A small sound classifier, trained from scratch.
Model: 7.43M parameters, log mel input, arch jasper, norm batchnorm, activation relu6, depths [3, 3, 3].
Data: trained on melodies that start on their tonic, played by one synthesised instrument, 44.2 epochs.
Rows from block 4 of a small sound classifier, named by matrix and row number. Rows with one number belong to one channel. Each number is 128 + 32 x the weight over its row's rms, rounded and kept within 0 to 255. All counts start at 0. Numbers have three digits each.
Before each channel's rows are labels from the 100 clips, of 14976, where the channel reaches its highest value: "responds to" is what is common among them. Only what is clearly more common there than usual is listed. The data: melodies that start on their tonic, played by one synthesised instrument.
# convs0: first width-11 conv (model.blocks.4.convs.0.weight, 192x192x11, each kernel summed), inputs 0-95
# convs1: second width-11 conv (model.blocks.4.convs.1.weight, 192x192x11, transposed, each kernel summed), outputs 0-95

responds to: sine tone
convs0.52:120138117160132123164090129091133172100162119095175126160089106157131153132138159096118134150116078142142150174132150111166137127183121078117112105115120069087166122131130176138164127165088152127128141136112168120052116133130150070136091080123099145117045151128055118099099143097070083100
convs1.52:140119131127115161127091135145140118172115153140174100100098255136149085109141151126096150095154123151069157078155170181156168100087143169116128106082185107107126083146186159135061130131084192123145107116200156168113136157133149093097116163159153105169119071152122106136116172127165099031

responds to: the note G#; organ-like; tonic: G#
convs0.5:156110153106140057140044105143100119151078102076126135086073125136145144101128142115114075094170072146073123135077130102082061116096166071145116146121101106097070115128111105173125098142130113058142051129106093203169127122145135114084126155074115105092120149156119156134089105150130121084
convs1.5:120118128076091119088147150169151091181158180105103186115154074122225068096157152157142110101121141114127155152147115179142116128095123074132143158135120071119144099139135122164150130176130118107118097111133113197164078111091194131163157174167048131156127161145141181053157092131106092133

responds to: square lead
convs0.36:127127180092109150139098114168098188140133125172103132148156134078105143114126133155123093057157148104076130117151123072124162149154125134121093086144142131120132195142085109100089159142097090091055090164107100132122166038048102114122111078122147154074118131053098129149139106115134119132
convs1.36:188085191091112158186124149151117120126107112156080147092073182107111155132139113118114108111111081118072098170113126124147087124213124155193132093088150040104081137170145105062152099152139101151100124160210133189162115056132177121114099174091153124105090117162117107193126141170162130142

responds to: staccato; sine tone
convs0.91:135088160165041147155131141137162048139107049166145102109154145128123126078185153095134117150135163152076106153154098176174150065115124156150143093090164153134132129111130177111193139130170107147162131165118105160122128124165135136131109057138112075132147132170158159141152165148162108153
convs1.91:150109184144167151145141094157094109195116086182130176133144138104145077142075169132104102136109114153129154130162148093163098207228129104110104135114186103136126125148136150125075094183128122148055155184106118164175136089126126171082096135137163139129177088080146170177121106097108133141

responds to: clarinet-like
convs0.11:133138119103140049107109159130148172187149127164156096099162116107132139202138095168155154158172162141117143173108123130168094171157153175099107170124142154121120143159146132170118104087152060125116124143125114169124098063157106098159102054093131123111135137139143187127186168167172074080
convs1.11:177121173116098174130112151188099129185155031145116125141157162086173115249137134116114063158085135137094108105167114101179111054135137097151105132098162086142070154186141137117134132142144083114115128193077133166131092139139149100079092109081146105131138131100160139140050118148122104074

responds to: sine tone
convs0.151:077154115173170085104082127092140168163104135071117116046145095095114193095071103077076149172087074112146139128092118112116103096116138152113103108137154106110097124190113146137085084109073134109112141140137145152051127150148194108121098095092120130124091128159108172107123068135089127136
convs1.151:182113155104138121192178096159154076147135109144164083108118129104054129167136139139185064117136166161087158144106127139201088119091136157143105093113113092100096165223133098140137157168115149108107118100119165096144113173104150136113124103104088127101094101119099116170071135130187072054

responds to: the note D; the note E; the note G; pace: fast
convs0.180:098147128109040076091095183140155139147153087044090135045168126140174136095119153133064107128171120093073090100165154096111152042147159106066102114115139146110097088130098088124149108149149152061118134074103129121160096112114142115105181151134082105126099130111109147139119139091108158118
convs1.180:132131112114179118165158129128131116115131138096121151111103093113117133152126144134190101207152094176131117131191080118108132179164115159172090186138143135127112216188092143093194086207140119084121116128123152092108080116209118063091121152112062124151102113132103041190187131188154112143

responds to: the note D; tonic: D
convs0.79:178133155141207112167079077097176095124091101093152099059152098142146159140109115086108160119118167142103118159076091141130125139150079136182102157214103120120124089172164085137113123128166125164137150125125175182129104142134154073092155143121047107120102128144127166101086114155155124087
convs1.79:125123092138137132136176113118096089126129140148126137172159125124139086123121140143100059116157125133095148047090092097155137122154126125207094089060097122127060125182195149121092093186146135113108121085152161177147126146116127147142133141110144130125157122118140129170138140097131157135

responds to: the note G#; the note F; tonic: G#
convs0.85:151129136158136125106143117089157176142113076142132108124093103182149150125126123067125121072160098086169119171150092161140099096147121124125122127149146080140168094130131115135122140168140113155120086130073149182172066138201129155162125136120096119160091078133104114131134108134100156164
convs1.85:097142117118103160096121148160132102128133130165168123131231071096112149171148133147096107149080120051105112124183125106150171170111167111137130169096089197134071104160093130135114083179094128108148158117078156138165165117167096152121061102121139145100197107131069105187120164096080122145

responds to: square lead; clarinet-like; tonic: C
convs0.145:089119176130116121109161168157195169074158057166126105100174143090102129134135110155128124167165085073122153148177151114112085090124168089108096131184142107111122095105097139145149134186140147153114111120143104119129179125137136128157170066112138137110097093150061184120103139098124093137
convs1.145:088115172090124091165159168110134077163157084141140076124146107112074153194180167065142118150111093100077117120148115098100109202131136118105102120083198158111094188143139116098123161138111099115107142140147150112121129091148152183132108130172127126099141029070133139174130140153194116103

responds to: the note G#; tonic: G#
convs0.153:127134105082171149147157110135124133170147084108159094145087118139152108187116137121128129125150000112117101133157106137137135084120140131141022131098152068116179109146116124082144142139137148124122108162167134140115174115153149177147174136135107131159064114166037121099148143130126123094
convs1.153:127127124132119156138104159116148156140117141183148093095164110135144086110124112162114135192142122133117134147158103054149131191081123159111103131125157235067109164147124139142150084108148163096086126144064152090171208124165139215128065108135146079101158135011078103162142130098095138131

responds to: staccato
convs0.83:135125124162056101106157105088089124163085203073146098172112086120140178125124066079108105093058096121060129067106079064088108103180104112145078095084147099118104079092108123069121144130148116062142097119121153147077103115130111110136114125056140143082144108097089090137067082095053150105
convs1.83:158135111067149099086121122130144129155120180111183139071139132120173065105176129091107148121069133158137119045120151125164162085110147141143091149130141080147145079123167127163103156141108168094099137148095154135131117078109146077153172124157193207161119093114119204101017146115078091043

responds to: the note G#; the note C#; square lead
convs0.54:134143129096061106113089074071073122158086060144113141102131146124090155107157141140118088121125091154110124124069138050108118123089104130117081112113121124130111112095117079111042101124078119127154102125170082141137117117131090120127103086106144209145137147100118179089118117073134146097
convs1.54:176143148108114107086066171095163115153174181190134122118123134093170101109085146155143178127126116140096076065163133160115091095119143038026139146128135144150137174137165120108153088139158196143122127161081143162105116179130155186143111112109163153165097140148137189146073089140071113144

responds to: the note G#; vibraphone-like; marimba-like
convs0.2:146123138157073073136169147081149098141160127128126141168115155124153126159197171203127120130126147175100150084132155103149132134157168118107159121113123079063133109128129097140121112149125095122132113104147122146114140144139111149110132151135127149167071125120065134117150169121104097145
convs1.2:106136091097153138103127135120124125132112148146113142113147093117186110078096186162141122165100105191106091102153128144107178084081104133115148142177132123119148129149127097135109102126094128176144093082112096168100114127107143175131096155155113171129160153142127158112142141146160081110

responds to: staccato; clarinet-like
convs0.143:131109129152069153132136130137201151060139016139162091147161132120124143168135165139120130162169247144113174138123115165097154155137164141108137111070128154089158150159145146146158150147160140147132119094115108120168120101110092137150169098136104147127145087146184188148155147174162061117
convs1.143:120103160113126157124091109200130104158129090184147191115109148142133102197097175107139113155151135116106123125156143076128139128164120157152105082179197072123095132159158105117089102149113142145073107130092126141167114114121135151132108129129148122174134122112112181133113097104131165103

responds to: square lead
convs0.181:084116194061113120036099129146141118176107112148090112134157092081126176126114110143102157081136110119138139085126084117136114164117102127053146159128097128132114125125132121151119110110096111125158097142093000137126147129072103146157170127180135102106122123089112148075118163104126136087
convs1.181:158092121163119106151152150167121128189131120159175181121152158113079125164099163137120060121099123158145091123122093111136088051110119125071107075171082111116152169124163124109133138163157062142034141163123145143117093174091157135106109103047109094135123134129109142097137079145156122157

responds to: pace: fast; organ-like
convs0.34:122163130150084068079123110138121136149076129156149129118110125104098159082134141091138092149128164115102133104129101117092093048117170147146122131129140076128077173126052145106131123143129081118124094138140139152144120143072128099145144138117137116110081099092059109128069078161042128119
convs1.34:144116138088182140093086147150131165126157218119162109108139084147137053116078137148129162126143073150130089101166093155120139171095129085180139150110099153111116158076117133173145078164103147117145113144103162214093146076132122163109125159110159084117095167204091104168188126082092078119

responds to: clarinet-like
convs0.150:157107100086110117057138186161141134084130115132100070108145086197148143093101129126127088162138142137029125096118074117164103101106121109150143109114089126098140087128104172143119121147087132122111097169107084155158116089105070179121070102133114144107121131116173124119176097159113129156
convs1.150:097098127149156135129163075167156175182112104070107224123141132060115159148171164120141093146095132099136114145124111143131181176174140179131144165115125124161165119143110072129183173125139118156146142120109119080167122146193117117133166144132131187125133093175093144087083146124082106172

responds to: the note G#; the note D#; tonic: G#
convs0.140:077102149107138115082099180120158111147087151092094134171138112100136183114154099187079122135099088108089141100180122127167075106160142158169120134085113113105160087102082109072109052141174121111130068087126101141140070080080125085158116123085126161092126100192073137124102102124113136096
convs1.140:122151126104165142107122152153128186135129162091215133085146064165105144154137115100114123133121107119138136152113146068151154143104137119127142110101139041162076110064106150182129158101091072116112202130138132119104107119106131105129176156094131126120107184160134135102103120141166100087

responds to: square lead
convs0.25:177135112135120130136124097129048098125158136068041135098164125163143096151050137134066159078122124098172064115183128116157095083141136129053121168143137131115148108109146089110105189152120133062102139057093165122148073118117176115116170101134112147146131097145119120184143144143131144099
convs1.25:150143100131108141199116100138122126128183148158210104141141112111074181120160148154173064176128118057072148147149125072144165117138136106211139146052098140115149133179046167090154064134148128109104118124166182111134151141230105136172055103108102140183141157148129068138135142114119148139

responds to: pace: fast; bass guitar-like
convs0.117:149106102148057107130114083074102104142082139130090124077111095128114081155095135165046098110126144061077130090142087035116105136137133120094156103090113119126116122131127121139112097114135100098181113135078106112148134145059143067134114141052105152118101118076124126119129158135138129145
convs1.117:104163095061143152118102220108132140147037178158174162187130150138145141132168160112087155147161072151146114093108126113152128083135132091156200159089117163124066154191148189093118119173138116132120145143118178110171135082165130121114109092124101115127090046106121046134134136086131111145

responds to: flute-like
convs0.114:118093151161118081095120157113081124180098110088113137108139000150110102059175089125142134094083114091131157124154074096107088134126092107089168146100161160070079126121121141131122101129137127048121134108043121124163103109118147154087089160120111073086147114163152085139092142141146157107
convs1.114:143130138100091142119143150161142141142135123186143156156156137171137137147141195125123114158071126124135134125138121180189132114149134128132146134187137045180126134107108167105107155145146151135144075146092109110162147165090127101119110116143141106131169130114139177077022078193033079132

responds to: square lead
convs0.125:111090116086109121126074129197057110089081126143103140130145094085073117171121129149115101058140136102151138090160089131100092140081157147154144111095113136094102168126115099086072125059163064035112097099106111086126178115139084159098122106171105118071111130172103107133153133158091152126
convs1.125:122137093153086097109069123135144190154085166110116171196176086100115172159131123135114098113087094147126126110170116102163127102130142119196166054169126099129056114091138110161190099093122102145100130118150134152110130187154152198113096128116081138127097134117152133130094113107143103177

responds to: square lead
convs0.105:126146129131175171159125072110120120153109116121082114098173158117136143170088102150074118053132092131055078109109107103069084128153126172159101130111178100117131160139110139130089110140142151083092103142142079149126158072083119159127115128074066150125085100138091069154147182127095128135
convs1.105:157140184093050193214141101164116136145140101180134063127129114127155093173127110128167111123126132111133139175140137113151141173114145065183116141117189207096078169155135166101136159058131178140064126159081125174142165159156131128126099080167119136141114119119098113180093120151083135139

responds to: the note D; clarinet-like; square lead
convs0.102:125131141075124131117117114073174067130116124141126106058159117134142163164143157104054198125114115092087159125074112090138129134142175100106153107127086133119104110107158054092168121125069046159140113140126087120146134166099121118152126131085156137143128125098114169054118106092132136108
convs1.102:152147075103164109162103142115131149146100139138179112082097137049121117130140089124104108132113109125121106103071133079077079066128125158156164139083077156155132197135229125046100157170139146146113177129137167144155122086153158178135169122081155127119115120120110156097121125149125134147

responds to: square lead; the note G
convs0.166:117134119089117144082141067172161114144126141168139060128145052128121150166153151192121058146192117089053086146080099103100136123176111155142123098105109141131123108140112094118093142120042160084053119123153097150105144045131063119115084095128078194108103108082146154143138151092112095111
convs1.166:108124129134126123129096153118077142064143109118083134093120206086127137045175095108102111123120101090112165144065116086143112134182136162162154121123165100089081151125161142087116139123153125172122098155155158169122136096207144090112080170111094162150102125188131078120103191150127144160

responds to: clarinet-like
convs0.21:060098119135097102102126091100138160108119148152107074097163094125167113097077085052156108155090110107132134140082097123138108148078049107155123111083123179135098136126160096112166162094041104109037132099142135099135137098162091158131117056106136114123172086111167106114105102101072144156
convs1.21:128134108071157137171142145089157165165088103104085179097180098135123123135162148107105108174119121116095098151161130115152138105223126140198213127140105140168183130105154087092151135120149128128159141105151131153163104080174140066091120121089104191162157086158093102163128195137095101171